From a checkpoint of a small sound classifier: 10100 steps.
Rows from block 3, named by matrix and row number. Rows with one number belong to one attention dimension. Each number is 128 + 32 x the weight over its row's rms, rounded and kept within 0 to 255. All counts start at 0. Numbers have three digits each. After the name is the row's rms in percent of the matrix's.
# v: attention query, key and value (stacked) (model.blocks.3.attn.qkv.weight, 576x192, the v third), inputs 64-127
# proj: attention output (model.blocks.3.attn.proj.weight, 192x192, transposed), outputs 64-127
v.78 026:134127134109164108121128123069170130096137129074133131151113128127127127127177239134133127132130127120129118113186128129163137114132121121106085129133255125125108128117130123136097111121116078
proj.78 029:090143132134106118129105143135127127136125153128148129154113129127151113112124161052129139133148138129030139155131126070126114120119128142150230107127130159025128134148152124129127132073130217
v.79 033:162132117130117097128124128128128133126133123086123128128083120172123039110128132129129064129068129135128137128066133126118089131134129116131122150169128172154183125137097135133144127130096124
proj.79 042:205206100127118135142129128144098134136127127122123117127128131128127127129137130115143128112127148207134122126127129128128088129129182115117124115066131126107068127126119119082124098128122120
v.80 080:120113076081127119129180127129123128096128091136140128139128129120082130128130143133126124128115138128140131178115127198113083131102094130124104120132132122121154127138228127137168128195115111
proj.80 094:130109188125126131120131130117122115113133191133129112140133079125127110129160123118135106079125139102134128120125129127144129131157136142126140106163129121129128100086129127127127128124132113
v.81 028:134126130095123181181155128128129126134139125128134112152133129152255129104108129144128134124136145139101119111138121128243142203102133122129127134109109128153142127083126128123120134130112145
proj.81 029:150150126125104061131117121130129071167137126117108133128146106128126198129126129128130084147118136117113217019128056130106127128128129099122091097170118125104061103129255101127087071129131051
v.82 033:128124105130068128145108136135134124129130129065111127101130163086226124116122149128076075224045133128126123127120167120132174127132125126128135109063136123116112132128151126128168155128134123
proj.82 041:179126082165128145092136127000129195204099128128127074135130115124124126124172093117155149099127122127130116128126114133121129062107123127126128128125112132091104126144130135129115103135107102
v.83 037:128128125127219128118211106127125127131128127129097118130119128129046126122117097000113135070136113130129118149149072132121129128132126175124130151124108255062121113127132126131130123127155113
proj.83 043:161155061121112131103121129137124141127124132131128128129129130128208127153232174132160131115138108127119117121134115097126111126129028143128011090147130066161134133128165122000125157128096128
v.84 035:128132128128148143137208124183125106139126144140128141131140133133046143083116133146130119133108132152130124134130121129131119085128018094139125126127127132135123114130000118127128119133128165
proj.84 039:129136123113135136106060136131127131135073111139130170127128127138138143126051034113124126140128113121090130128129129129225153139144190088111115166109123077128127124154185130126098162088094129
v.85 043:115080130130221127123112128164140132115098128115131139105128116105136128126113131138063125126104128115126128130136115131127139120109136145130130128125116151089150117124128128129255148121124118
proj.85 050:129159187126027131128131212107128160105124127128082138123131255125151139128199177128145129048127139148122139123072136127121127138131128127131170126121138221132109132135241074184010115135146126
v.86 034:136095048129123141128129131120125155105128128208141177130135101127126106116175127135089118126134180131108127088117134129117128052117056136089115128141116119132121150131115141134054120162128176
proj.86 040:123135132139111134127122132187122120173119129105123137129130111126157128130124131128114121203137092128130139143148163128130128127114128129132092158163137022143129129118141134176126129111121038
v.87 045:019129006127139000128133185119130129128133127127118130125128176182152142129119168127141040236135131149182132124087126130138128128117033124128139125117128128129140130130133129129102230128131123
proj.87 052:123162130124148128151083123076140127128127129120149110121128131128130255104133222114053142127132155114073132144127132131146127133124127112126129128195094083111128190115117091128128128127128137
v.88 079:129125156125127135128139128151110128128127128148125128142133121102105128112155128140127123121127176130115117208119133127138130128158000156108100122128126117134138127128127115125133126127130201
proj.88 084:124140126127145128119124144190139128139143126123117161128135134139125114175124122175128143100128115090130122125127146126200124098154117125132154123128122089149105116127136215184130122115173067
v.89 077:194114135130129091128113129128128126129127163131128128101129108140132106146125140091140148126140092108112126072134128171129127125099094083122098095123117118193123132128066127127094131128126131
proj.89 079:048127127133127129093127127128113132111135128124148118136118125123110134118143093123127131191126187183031104134130151092118112129128137126134121103127120128017125126129130126132134127132112123
v.90 268:155127128122100128114124149128128127124120123117165127128102123117238129127127154129181162126128117122115000128103130127128128128134205128135131131112112120114131131127137116135065135127110128
proj.90 190:109128129130137113093129123122127131126119102122127137125116134136110146126255131125129033129130130128107141062202168131127163133100124121146127116086116171087130046127152159132225128128255126
v.91 039:136000156127110124125130125145126157128128134115131125137166128129129139126125116116116128129148139110120053133127068156128127129142163135127130119123099160000114127128076091129050129133125221
proj.91 045:113215128130128084124132123055128128134128085108124159135155130081162128131125128128219141156144133129028133187115123112148110159128129118129139129146106115136147218128139115158103121129162128
v.92 056:113255148132221158128134126192137148128132133116153095128125127119197161127127082129153105156127112127130114128127096137107157141128244149138159128043119132000122128125143127104132103128066144
proj.92 059:126086129125035116136125146089086128092126127135129129130121218096137120123129142140134119124127136108123131093094167128124132141246106127153133112124121128255134129154111127130173175166153134
v.93 038:130077127127128128120128128102128130131128132131160187131117113124127069130134122127131097130177042126112129089124137181125113127136126129125131123125128121110115160128133129151126135130127045
proj.93 044:128113127128163113125128098140230127127087146135203082123133128130129225123159161150129128116124125136161132168138127127179128128119123191141128150126129121133146134134180161106156128129138153
v.94 075:119128121133132129128127123116130133136152129129138128132107130130188130121118127087130118129175113121130120127129112127131128119149211127155131128131126165128132133128199127130133128133124128
proj.94 089:159124128130143135086129139124125104129093131128189136119112128134017136128102148110164126124155137137121133127126139124147129133135165118102172130143126107157159125130132105128128128127054130
v.95 060:129221255116132128129115128255128080133121128237126120086133163152170132113126122113189144130102130111137138141210127132114158128184174129106126126102081127125114125127119109132128076130034128
proj.95 061:098092122117043120124097138140127094127134231127128132143141121132119054142122125125129128099130145128180132137115087123136124111159133132128108130106138125117155129130112173133113140137095127
v.96 112:121111143129089120128128124127128120127130128077107023117122124136122126129134124129128131125108154128129117142129137116142124128128128132128130128123125127129128129099120140132129124112138124
proj.96 081:129128128123118090128192133141128127205128197122131122098121132127157035133132000084159129118132109130137115113128141183120155137111126143123133051138128091160149128125136128115147132142120150
v.97 069:124220139172117134196128130128130137134131116096135114131145126124131124079088132098144122127140115155120083130145121192125130129140125134123178129154125130139153088112121130045121123135129102
proj.97 065:012104154142159136064098127126130125131103130145134146145126121122140125134130126120086142153087078149127128130186135083105128132092128140097134152149186126000125208123151128139100174130136146
v.98 073:126124128070124128119102128076049185144125103153129136119128127099128128107134166132128109124132080129145160118068129129100135126130132087128128149143125142125110121109181179138150219168132126
proj.98 059:120129131133114067120123120132132090112125138128128096133128128124202156126175106135136122136110138125179115132143136114140106154115154124128145122121128177133111122096127243242132124127103130
v.99 116:128143129132128129143124167132105129108126118123140128128203139119128118080149137129138109175122105129143179117115128141129141123125145131131124128130132105130072125172148073096125117128146128
proj.99 107:145101147125168126128128128078128127125140128139124133112115125128108110154126234143082149128136128131122000148127126111110112126128122124188120126044118123163136128133128199131116118126122139
v.100 066:127112128130105124121129124128134122128115128129114137113131124119128136131119128162119160124035131121087130166103125103130152128121255128171133128135138126118077153169128129154128121129131174
proj.100 059:128123145132128094114127126128125120002105159121167105105087130131131118130128130119164115119129070149089123128173118157134138138121128231053128138132128130128195109137152125120124147121128123
v.101 057:133134154128174129127121245154139129127129126160133118166140124131125123127127129129108132129255122128138118126152134129128129115190114120187132046129135121120092155123115105121189132128119128
proj.101 051:082128126123181109130091129127130100139116133108128179128119130179155133139102114122121215131133131106125136123125124122125097126129131091131141126142153255120000137126074129198131009130170149
v.102 222:128128134132118129129126126138163128131116135150130128132125128128148129124128127127154136125149114125127128130243116133147190128125121131128140131136075037091102147140085127117136132127115146
proj.102 132:134128136128132201123141129100122125000132119117129154090115192129102127115147130132068110178128078119064179039139130113133151128160110130132130122086128118175210117147127128128120161132139160
v.103 249:131122107132123128133135130122137138128136123130130119126092148116128129119123120123071127132223129126148255124125124158118119129142127128132127130162129144128126123126124123127133148132121133
proj.103 159:164130129128154128160128116131128151236148132113126125077123116137088131255145124127131128127125128129134133128128120131123125122127129152153132106128132143140117131121125127132146071109169129
v.104 069:068159108155136123129125128115107107132131126124129149128163132124128128128128155125195132197075129148122126113058196150108047123128247122095130116127173146067122140125150128127097189127124101
proj.104 066:124121129128150078121128128119128144128134123212131087128089134141201132128110075146064126135129126109110108174162128060245129109125106089255140139149097082128133130129156130128192129120043132
v.105 072:130134134128130117125123168063132136112099126133130125115110119121111128185131130154139128127039157128143150195128128143122146126130125142137105127148125120138129169137129121111186126132219126
proj.105 072:134133163128132142142127125119131187159131128154143108138129131174126128066205117122138150097133108130104152112130111144127128128111127126111255132118106051132212103127114128129142161123076133
v.106 067:126177124132124125165125128130093134123128150111136127136138210123162160082124076128185164133122100128129126129129135125083127236127092158134144127124129131126129126133114120071122130151133131
proj.106 059:132127121128143129181137122106124135110114113159134163118140053110131181223123128136000128128126133126155082170146124132129170130182120127122137131140118111128129124103131118125151135121109122
v.107 086:125163247142114128135158128140128126132096141098118131063130119115119140131137161145128149135138133157128126129131166123137129129135130125124135125138127111160139113068150128122137152105157127
proj.107 077:113140103164129123127142125139120100132168151156218116164150124110137141124078126125108144122087120123241122131128131139127184120104134128060112128060112146150122245144129054126127132118181131
v.108 292:129162130111133128094127127124127133129132124126118128117118124130127156104128127120126164127188131129132136123069128128104127132130112140128127130062128133134135163126123127130190122128129131
proj.108 167:201127117124123113126128132137124135184115128133130109127124125129129132192134046133128128139099152107128130134079125128202146120128126126124127131229172167105075111130091138130141115129096111
v.109 075:132131129127127130132128110127124028129088123123153117146132138114074127203128128125130135130117127137122126124128145146099128129129149131191130108121128127152133102129128117133144123108132144
proj.109 060:137128120128117127088137141156128154036161094114128129111142116107255137123126125075082130090144139138141130107135117148160122124203150205190128131125115132058110128077126122132128231129128125
v.110 102:128131181118139128147141142144137089128131088150126128128082129149128120127129129139143117156160126129134112088075128155139114135123121103127102130131146130131155141127121115140131083126129128
proj.110 097:115160095147095000025137076119135127142122154159104129063128193107125103123136120125190130137128134093036153133117127126129065133131117129095133148133114128116123128117094133120115070127128161
v.111 089:140128137123128096115122127134128133123129133128067127129126139141132082126149125128255148125137180129117129125128119124141147143128128146128131128136119135052128096174133116128034134160154158
proj.111 068:131104133126142151127123126132128129085133126133147107127132110128128115105119112130067131128130120127151136112171122091126125106127128153142132129111131018255123133122105224079133093107085085
v.112 168:128130191128119120125128123127127147128128166062105121128128128128120132131144130130154138118128134128141129126163127127087128129131190124127130127120000142000180128129119122114128128136131134
proj.112 184:130138123134127128166126128115130123069128124128133166103147130149124100133103130129097204124127135101126128126126154145087128174120129104169114129129211129152141128124137118116134132128091101
v.113 043:132133152142157121130127132126122128130126106237119092143113112149124186096127169121130128143205124132119104134114127138126136122111108108127124152128136135131121106127101124116112134138129122
proj.113 062:109123076128154132128112123131127129148130129131126083131162148131120143136130117127133126119175113136138126125134114137128099110123129127152127206143053128133121117132129127135040132127128130
v.114 036:134094117122236133125127133128140129128122107128118119128155132109114147116138128125125127223124127124239207150162157078125189129138131128096128130129130131182154114125061138144130144127128127
proj.114 041:143131166128079138137115051130126105091141135134128129108138155147123207094125153103137142051129139112075030121126113139130108125140114178102122122136116135000123113119122124099114040134140126
v.115 033:117162215125148131140113124187126142131161184132129128102121130000128110124142144128128127122132151161127124128123130125132132255124155127130130128116118116116128109128127157119095112026129128
proj.115 035:157138060149157133171122129041127152142106133119125129128155105146033149136121193108125121100113132168126180124131128112150127125132000043062119131127125132138129131120136152126200255131122128
v.116 160:131132000127158128141132131127128129229130126121146128128131126140128198134132128129110066093118127062130107128129123128121128117124177138128107128184255129127103142133042130127127139130131122
proj.116 190:101157239128130163092111163122117129085125130126105188104121133127112118129072131125118129175128134134077111123128131131119128126140123130000103096119132069152122144134134124137138083087060175
v.117 053:110117129187128099125117129133123132128138131070133129115128125136143149136126132152128129182157100172115109209120067129152076133098125135105152124145144130000137109123178110138237130128125129
proj.117 071:158144095135132100138129121128123141133125130138128128162128163108120182134149121147120131155128099131255130120136251097125129136120111125221205130132024227156125128104123128137069146129126134
v.118 075:127128140128127125193124124128096112125133137093115129073128141058118065130142128135048066131080079140130149166160128198099108119129126120127128138123121129056131140126139144022169065138149129
proj.118 076:127126036158130130111134151125059129133113113123135151138231138128124128132123063125123129122129129173150129106128141120118140255126122114095140128127086126212120126118194012127139233120128176
v.119 050:130127141117098128136127128115129100128149138079116128140127149135139114126108127119129040128119126128111159136018153245137127129087119105129107113101194152137170150058129092144142124130120129
proj.119 053:120108122127137136127126053133132128123128144100111120123118128126121091157128061128137144127119124127152124140179123075143068134078128245118233235103121144128151128134132120134123128125096129
v.120 039:147129119128213126108098132128124075130128131131132141114128126131078135255129140118123124131215128127121113119135128128160120128100185115135130124129255109110120128129183086131128129128132136
proj.120 034:100122129128206085138176061129121128127116132107124112107128138101122162147226128130036127036255138146129148145129105050121180124118116104124129125124111137133131156120145150139078174118132144
v.121 040:137140137131122148034065165125120128135071126120113158128122129148125076129146124078128129127128103128127117139134129131120156197123255159128131130123128101138137126141130151119123103115128121
proj.121 039:174119134101127133113129102127117116120128121134120125088129128093139048182129138148087192115129225119179130121187128119133156117128078103131097128112135132127127255133134133171130136094125133
v.122 023:111125106077117120131130169120144122121128108131163126172126166102120099123123194121127114147123140128191189126124131135128192143125140144127110120113132163103129029134108145120089213113139136
proj.122 029:129127126130118121129143133128138130107113150137135131144127132118091130149129127128142126163132147128131131063135129125132000125060132035086128090054140123204109119123127097127130118129129123
v.123 052:129119221128145129138083127136096000000123190140236128125085129136123196137117130128210119123073152126147084129149132122128149125181129132128134048133120095126113093120155122120131128146155097
proj.123 053:125128127157132145128124063120078128232110141099046113182130125056125129125150120107109119043126092138128134124159127137128128150144138035139143113129182137135124083114148122059174140130139110
v.124 049:121130135136131131128130195134130102128128134123092104136128127138159127128127134127055102127118154118153144205103144126122128127136119139104193126110131128131125144132132129130201129116127127
proj.124 053:119110155128128132127128126127113134130122130119052158160141193166114128100126139117128134110120195123119107090145117118130129142192128195000103153121126119166126197128128129128138115140125114
v.125 032:109129122131136162115131125128129128140043113127133129128136131178136049129147114157153107139128148136211175202071127129126147132128116131131115111122071107120109161058139179129131129129130144
proj.125 033:129121159133140097096106167126119128004129125159116140187150134110129160128126126126030131136120078136128164155163140128048115255080128145108178129110109124108117125158065128128128127120124127
v.126 216:122128163133130144128130127122128134127128136113096139131136128101080159193113120134129127165132131133118128126119128128134127125128144131128125140139130127092085130127126124124096160128127137
proj.126 239:126129128128116129126118130128129127127124124122134124109128128129159128128081132133107141002132128119128161216130128128121129204128130121225127126085144128129142140137129146084171138127128126
v.127 058:140128131175124119136131130158136129124113139070112129149128130143143149095108128125138160127130134128126137128128101126126126136126128135101120126122055085135128109098135115130125119128139126
proj.127 059:126021138205128115124069127148131134130107137137129171196129098128167127134085130146132128142128128088131119123132156143110128124118119138129100131152049130139123141234126137106127084127124102
v.128 078:164124127128082137207126128129132106153158199116136125122146114124121153154132110132151115143129103119189109129109128127128179220129206014128119128132121077131125130124126154182143129124124147
proj.128 068:100045140127128109000125195129112119039149130134134125121126065120111039124131108131087125131071127182096195133129132128131131105150112107128126114119091124127145129131108103120121107140135107
v.129 109:133105109128124126129128128138060129147158123159100125128155139139148122140131147000126131134106128128130102128112128205112130129122157128073136137128159135089092151123205119143149128146122126
proj.129 099:133143132127126121067128129128131130154138204132125055088132112105067152040150138130127144130174128132120191121129129000126128112153114137159136117134120092151133146129083112132184137128153120
v.130 094:134128129121170164218231130157087107069125169118070123139139122130100148010135116077083128127106150105116101118143130160127133139126136127128123128121128137126001133150090133128127100144115190
proj.130 100:124133134133128121114103135151134173255141102128116133127129179154128115158078120130125168071138123220120174108144138138097118117108127131127124106141111142126116124145126129149136143122255151
v.131 111:130019104113133100093124118167127129141137128157125129128129134129166143089207134122124116129055135139144118091103126127105151113138138128128124136151129197139065120132128118123133069123123130
proj.131 112:128179169129159091132128109120117128123067167127145143123156124133119121119042108155150164148128168122125134168124124129122069135141128110098130113144127000125136121121128126145131068146036090
v.132 060:124255162099106127137129121130119131131128120144122126125109115137121122074123155193114129108126139134179055145117125128094126129125156036131115044128131129105117129142110133142115129125126194
proj.132 065:098099134187119127130131059191115122189152144132131125134129114120152092129130127131132128141126035139071128130124164127208129088137128128128117138135120128122076126131128209127140103127113123
v.133 128:129167133127118135131128121136117128143123132138017132065129129136167164113127125145098210123138116056144126131126130198124126108171160128128152108114074129080255132126204070101205142126102135
proj.133 132:128163115128118118058147135119099128000152141149158117130135121134055119102132146119113123131117129130128104132128125140147171129139125141142094093114203137209024122255126135104115108121088144
v.134 075:127151179126128120120127129128098123134128156125000202136143135129132121128124124140145142173149112154165116128132131128104152127110138121128242087053127127129094189146082124126124124113120132
proj.134 070:130113131127124125084129117120114000130127135117134159134156133132098150127073066044124127094123128128074127126127146128121151053126108181118103132147127021089171112130127160134128139125124116
v.135 069:126132066118127138126120165128230116128128123109132127131129142129093138122133154124092126081135122127133084142134130128000189129165124131115123134107145138123000120142118151106146152049216136
proj.135 080:128108255134255127127127121141125121119128124130132194140065090083138128203131103105129197106133104154084158132131136147175073128194123137121174105000119131130179058176134130142131126131117128
v.136 089:129123104229114100123131128121129124127129153112126107142138125130127110116093124135164127130128151126034130130152128117089107128125132101128191139136131128128128080130191101116127133129000124
proj.136 078:176100139125111162222076118081160139121244143131133143185094136129131192128164088120128129131111133154144118106129082133095128133214132168123055126126127128104172139168128132141126147127191114
v.137 057:126180106125126122113128131136124128120128126078121147116125128120112169133127138137128135093107136084127128125136150143128052187052123128123118126071097134125137129135122115076138127119112138
proj.137 071:132097128172029136129136115128089157128183114126102183124134125136192059151115195105130123166122121131120131165010127098168148137131128130053130129133128153128127147098138130129127140128136111
v.138 054:150158128129126128146180122085127138129152126111120152135128129119076046206128103129127172127108191117153104126076095130149127138104109128157147120141129114124119122163129162098141070101125160
proj.138 060:128118077126125129109163129133126120149153113126126189116128123123007154134127076135124119033127189128125127128159238124130135125155169146132169111130098125127117131139134137144143142138118155
v.139 300:131108128122131128128125126136128092129127126128130128125121128157127138165140125131129141128094132133121140134198135188128123127135122127128126128089123111120134128129106255156131130124214128
proj.139 390:111131127093137130132127115121129194111128075126141135127135129130129150139000101109130126168098154128129154162130133130131147122113143128126125097117129132111138131110133136130130117127000130
v.140 085:102171127123130121105125130118137126127132119130117134174125128128174130125129135123046155098121092121130091103114112123078143129109119124107088128040135152139121082136124241126141148129125130
proj.140 085:126091122117165115152123155127128135180101081124126131146127132117090135188128139099128125144154084139128138116158080140114118092146114134080155148151105074125127128015132135140139129128131125
v.141 085:127000155081125131138129131127128116144128172107128115128132105120130128080133132121173186122128133128140128131089129172128129127128116169138159115164130145129128127126127171128130054135125154
proj.141 078:137211075174120137048130124129127194109134128154127115123125115126118121144128094144159154116078143127167012101119131128106110113097145130128145146101132115123172127110117145117128106130117149
v.142 158:129098115165127136126143129125126125107146132110117128132153069165082131160128091126105122131128131163119127141129123131053129121142134179123128119105126110127129189166184033196160115091084130
proj.142 190:128121126124133127132114151135125129126136133146121103111120129118149122125116128129121128127052143121135135131104128156132124090162128120128127129097129127117132128121059137130116133133164114
v.143 058:131111128139098134041122139119157135130185142151127128124129128137122084153163242146120076138123101124106141129155108129130036122153132201214123137206111146146099125117170180129179115120127124
proj.143 060:146133130120153106221097176130125130049129139196134199137133129134155128129105128132136140142130045128144109114136147118130128164139142057066128103140128153138238128120114101154067128187095137
v.144 065:128105132139121125127129135047127128172113136131128113192173120128137169128176128118163118123127135137132104174146134126171131127000128129123136122128107120113129128128083087115125077129129140
proj.144 080:128127127127130119149128215159099126109126129114126182110181138109158121122118068110124131130126142128120131061127126157107130107255146112126123126115128119121127119127139131036059126130119126
v.145 133:130130148133127128162076129133122133088142150127146155147130130153204157085133136140110132065143163139148059128128136128137124124110137128146122118126052135117133124131217127031129127131133101
proj.145 195:131028148132138136108126143158126116132128130132092147172130129127055128129126119129145126166128125127128126089123125130126074102127150190117127140130214125129128124099118120200125128146058132
v.146 030:121132129115128126158131127128128128136184139131129128108085122128127129127123137127140132128128104123126132161079123138128126142130226125128126131123140000113134127128128126121150082128166128
proj.146 033:187124095128123127128128108120100225148144092106130116164144134119122114127034239135135128106040186132124132000110130137128126106159127127129127143128131201113129141127128130170137169190081142
v.147 197:125123088121128186119114144124126132116128127131125131214107120128130077122128128116137094187131120133109128117131130124126129122140149139098057119131124131101117128110097138219126150128140154
proj.147 202:124127134124111115115128127136131129186128161124130119123157128197133112120137131126067191108132130126127061139146128127204137137134121134081135131128141127184122095128132141119129133130166094
v.148 039:135143000128184170151126130127127130182135127146103130147150128133209125116128128107053129128142159125123070132135124128141130133130182151131132136202135131110091103128086124100088131128142137
proj.148 044:159129157126130129174125100093129132116125129108162169059128132131175132129133128140127129062118128202128132143104119128081125118130137125145117130121155123140075207110111119255132138128125122
v.149 034:128174117083140126053135136128131105092128178152137107125128133128146114125129126121132136140244135116151120091073128129132186131126095142125098129123136140134075115130121114116121142128121072
proj.149 040:120136124136128142157123116057128094114128056139133104122139086136122128121137123088126136076122127137123126118124105128157128126128178138157141128187062125183212146145091059236129097128131234
v.150 029:126141143138128132129171123128130128068139142128132127129134128128129114135128133145217132129130126139243126123125128095129152127143123152134133122188099136133142192130153173079124128128114138
proj.150 029:129151143127250083112126242128209129128116120132073124129149128146126065098061128149135116129128204182119134118130141123137127107115133147088156123125072126149127125141058115128100129126129132
v.151 067:093135114147053127120121127127145126131140158127126130126128153117197127127128130117100192137140143122128119114136125137255127162117127128076071127127126131130138131132146072123115133123062128
proj.151 084:255125148134146124123133127119149125128132125128128057134117028128133128117127126152185118135138132152079132159114119128012107099108090160144132127126093142123127159135109132153149123127133130
v.152 052:161145109117152125095133126169146121128126127139125124125133127119139114127123120192145126128128126125127128126117161126149117138133133132124125126128129129186161102088101111081164124161125128
proj.152 057:128151138122094118128135122128127128226150127193095150120134113225137109135133059130124135159113169126145090118124126138125130103135119041102134129126128129074134128128127096128123025129205129
v.153 032:124122135122128141178125115129131128182124130122129127131129129185123128128135122126118154128120145125122119126129135175115120128134141133126099128129083255099133090255120127124255134125148127
proj.153 033:116192128129130169129127113190131133117098131145126128113123129074122042111117112152137129147124130134081165116127123124128106118136111135111127083135127086134083118071113155154127129109047129
v.154 172:125005122128121131137127141128126129157128099158102134123129125140115128128153122114110120126125123148127128104127122134189127126171124128120122128117255126232109132114128127124111129128158171
proj.154 363:122149120131157128127129130147136127127128129117132127092127130128128128189121128127128127147127124128130117128129124127128098127128128116146132131130072143112132129135148136122128129128123128
v.155 059:167128202119080166086160126086140128128150198120128130126123128220129153203127040145128112129205134125140022130101128132128137121129135130129141147126098128133133116129153139148130115121150144
proj.155 068:084189114096207129131128131128128139131126118113133126136135111087116005144134122156166133123128170114127136049088129127077133127128131109123131150125130138188204128136128092255129138128114128
v.156 045:173122130109073194129127128000126130128127137073093128125160114124139125143132127129064129128114131109142097117132100123152190130127126145147127127058073128117129128156144196115130128130126139
proj.156 053:145126130129124134129134142074128127125128130128123163093126127122062127142068128128164020150128110158101128124164133113101128121156127128111148115127134123120119078156123124121129222152090198
v.157 046:118127075097123151123150139129115104129130132125125127131128129129131125126192130130163135126128111192130152128092114113128124122157128128127128138101147132128116152106132104191074129124166120
proj.157 061:127142127128100125127124129135101229129094125132113126141114133136119129129122126107114127126121172111140124127141128169121163128149129106209042106138123134156106129130128143126127127127129088
v.158 054:123169128116068128128126124121131128125137119115121139138093114128124114132143183139108129145120135140125125136128140135095132132154132142131122131128130000129124126127128129148129108128130047
proj.158 055:155058109145116118149134116130129126075130111130114128111128126129128130115140130101049129103138032000128238085134140133127150065128131107114127129138131164122132131136128135156109182128130128
v.159 085:118196127123144139128151129120101122138120095136134131134170132121094146135130128114139129135131038150104147018126128128130164128120135172122140149128127129138119127083109137140110139129129153
proj.159 080:130134112134129084127121113138129133132127146135120126141097118126186131142129092128106116115133158065153117255161129152099126116134080134255142132127124119125125127128125128115130142123136126
v.160 046:135128139116091113198158107133126128131125118162158109106121122125108133118133180134145128128137219119127121090065027137196128095056221128142126124122129125127132125127132104131110126166160129
proj.160 054:128109146126048119094126128127123150117136138115116089128122112171134164115126041128134154141128129142071137127170254123132128123128139128131079125126112181150144068088182099105184139170128088
v.161 204:126126207129091084139073133129132151130125127135129121128192152121132130074125126126139126122067128122152121141128089105130126133134137088136136125128173104127152128164174131125128126135137141
proj.161 230:133133142132119128110127126128145106066095231120133201146114127120121127131136044127113238126091165128117129105128123121137121156142127123132076129120130210116101127128080108124085131130131127
v.162 035:128139141127129132107179127193129093142000123065128158130109127135151125135118132125113136103126130120105138128154133132255128141128098128114129130131132065115136127126129142111134118162166124
proj.162 031:128128064126128126130133123098129122240124099138165163107132128122126129130127141131126117149125131129131178126117128124000128132128128126113086074125125119142112122134102128225128080153127136
v.163 047:124115159139118158154123128123139129189128129151092138092156130128122128130127155178123124084127129126128121174140125136163121124128142124134019130152228255129112086116008124134128128128157142
proj.163 060:137248144050099137151106129109048075139128129026126128096120113128124124130121061124147131154128106106110125124128136093176128131124062172127142128130184120109142127137187122121125207128079129
v.164 104:128160124130138137179084135127124192140127127135114138129121126144169147127118109142125184132121130135133139147206166143124212131147123129133131137194106124131148129151116129139151087180055125
proj.164 122:129133127126128137123129130156155122139093153132131149129131127127131137146113028124129130123130135127131127126089128129132128130109114154125128112128129255104120136132096127134146116128171128
v.165 086:128037088138123125128121131119119128136113130125130089121135151160115092134129114128127149131127105154227131135115094067079121124135116188133130128126124114133130129126130122134104205133102069
proj.165 091:127115137127123124140128086128131128039129137140128194126123128129128139124255140133128125115140255116101087127128126129144157141130127132125126128130104168128128113128123108122131029128165156
v.166 079:123117131136255068130144128255128128128127128127145116143118140131033124124164116115133123113141108138128135129128187131132133130214119125128124129127031131132121101132128123225189128166136128
proj.166 069:107133116135120165122123159106121104131127131150090139118165128027080128108117160122124135119200133133167136138128114132127134129119133126129156143128128128123128106120116130118126126128129170
v.167 034:126000127134158099137119128105128129096128114000120131142082135135140132131112131178075059120133069109140127127129074121126126123127144128128143128130131116138130128141183127125020130129124078
proj.167 039:088128108128129117130124140056134065103123134121128129134121111112131147116145096128133121110126192118163146132144126118122128158133000127156101178128133120127132132045133110158147127124193162
v.168 040:117130126127124124128153131113110126128135116126126125128098131139013125126049134123153104119123128104134116128122153082077117127126108130134129131128177131127124122112134203126136131125143123
proj.168 040:128122136127118124255130097123083140115130126131195120123108184160127156130144032128014135142122103133158120132023129121135067107127128108126131125098148127125144114153128148128137123133123126
v.169 043:127142116129141130108123121127126151116036134031126128128084125133135127152129141145120134134175143160143130128148171121116128142109010129131052117126120119136113110119129147127113102136125192
proj.169 039:098149080141171128118126101128114122126129127134128152130189119064091137099128112130139131109122117132102138117128128126107127138131192008126255073211119156136134128163093141127127142128255126
v.170 043:037099128143129141128132129128141128099128078121128092111044128128118131150138135116138129133112123145119128124156127217127128130155101119115075123103086227143125091132129107130022131128195128
proj.170 046:116126143128135128100128129140120128162098126131110135127151132125128128128127241147255137123132173123126134094139136125130041129168104141156181071148124116100135133126109180129234135130168130
v.171 070:122129130127044128126120128109130133110127133105128117138255118145129125192128158145193091120142150127131059173130172125166132131115144123127127130124165128127115128117086136118132128107126119
proj.171 058:128111119130141149132133129105081154072129121123128124127125130126165135128140090125148117000118185129148122128127130122241148112130130125138129133130016110135183109122144026136102128129097129
v.172 052:165067123128150128129129131131129132124115185077129128130133121139120131192131128128132127124128138136119117126114114199150116106091137127129121108122129130130094130122123152119118131122093133
proj.172 050:132130140138127128111135114122135126135130112136058129126131125128129090082129147080128114117131138124106121149065131119148133133117134255133138128126125133117128154124146133128137094127164129
v.173 055:118123083127138118136123129144191128120112127128128132125140128124109127027165128145140139130138128137127128129127128116128163102133129152135128117130127095111136128125125130135255255118133104
proj.173 061:085126126122105194130137178129123171129167127128129230151108148036139130125079153129128131119127255120185131126134107125128137172138132054182129134125121106122058136119129127115127064135125110
v.174 075:117120061129128101132127057135000136135129130142129078128179138133049129158119109123135061128081127155130119058129130151119135155138015136133112136122029147115166137129115114132116068119128125
proj.174 082:077120160129123128126127084125134116106128132122093255136122130109137110123127243126179139171116162122135175128090112183115132126160151127128061130085099130122128128119107161138123199130124128
v.175 067:128128128099127132107107128117124142116130126078127130138129089162144209123168113126160102134126129127161129139115124127195191151060124122079089126129145128134126128117106253134105127129118130
proj.175 064:126127164131114111135130133136131101183081107128133115128128165078128123119108006182127136128089120117131128101130107139123083133123126093114125132129174098107087079129115098133164127129244128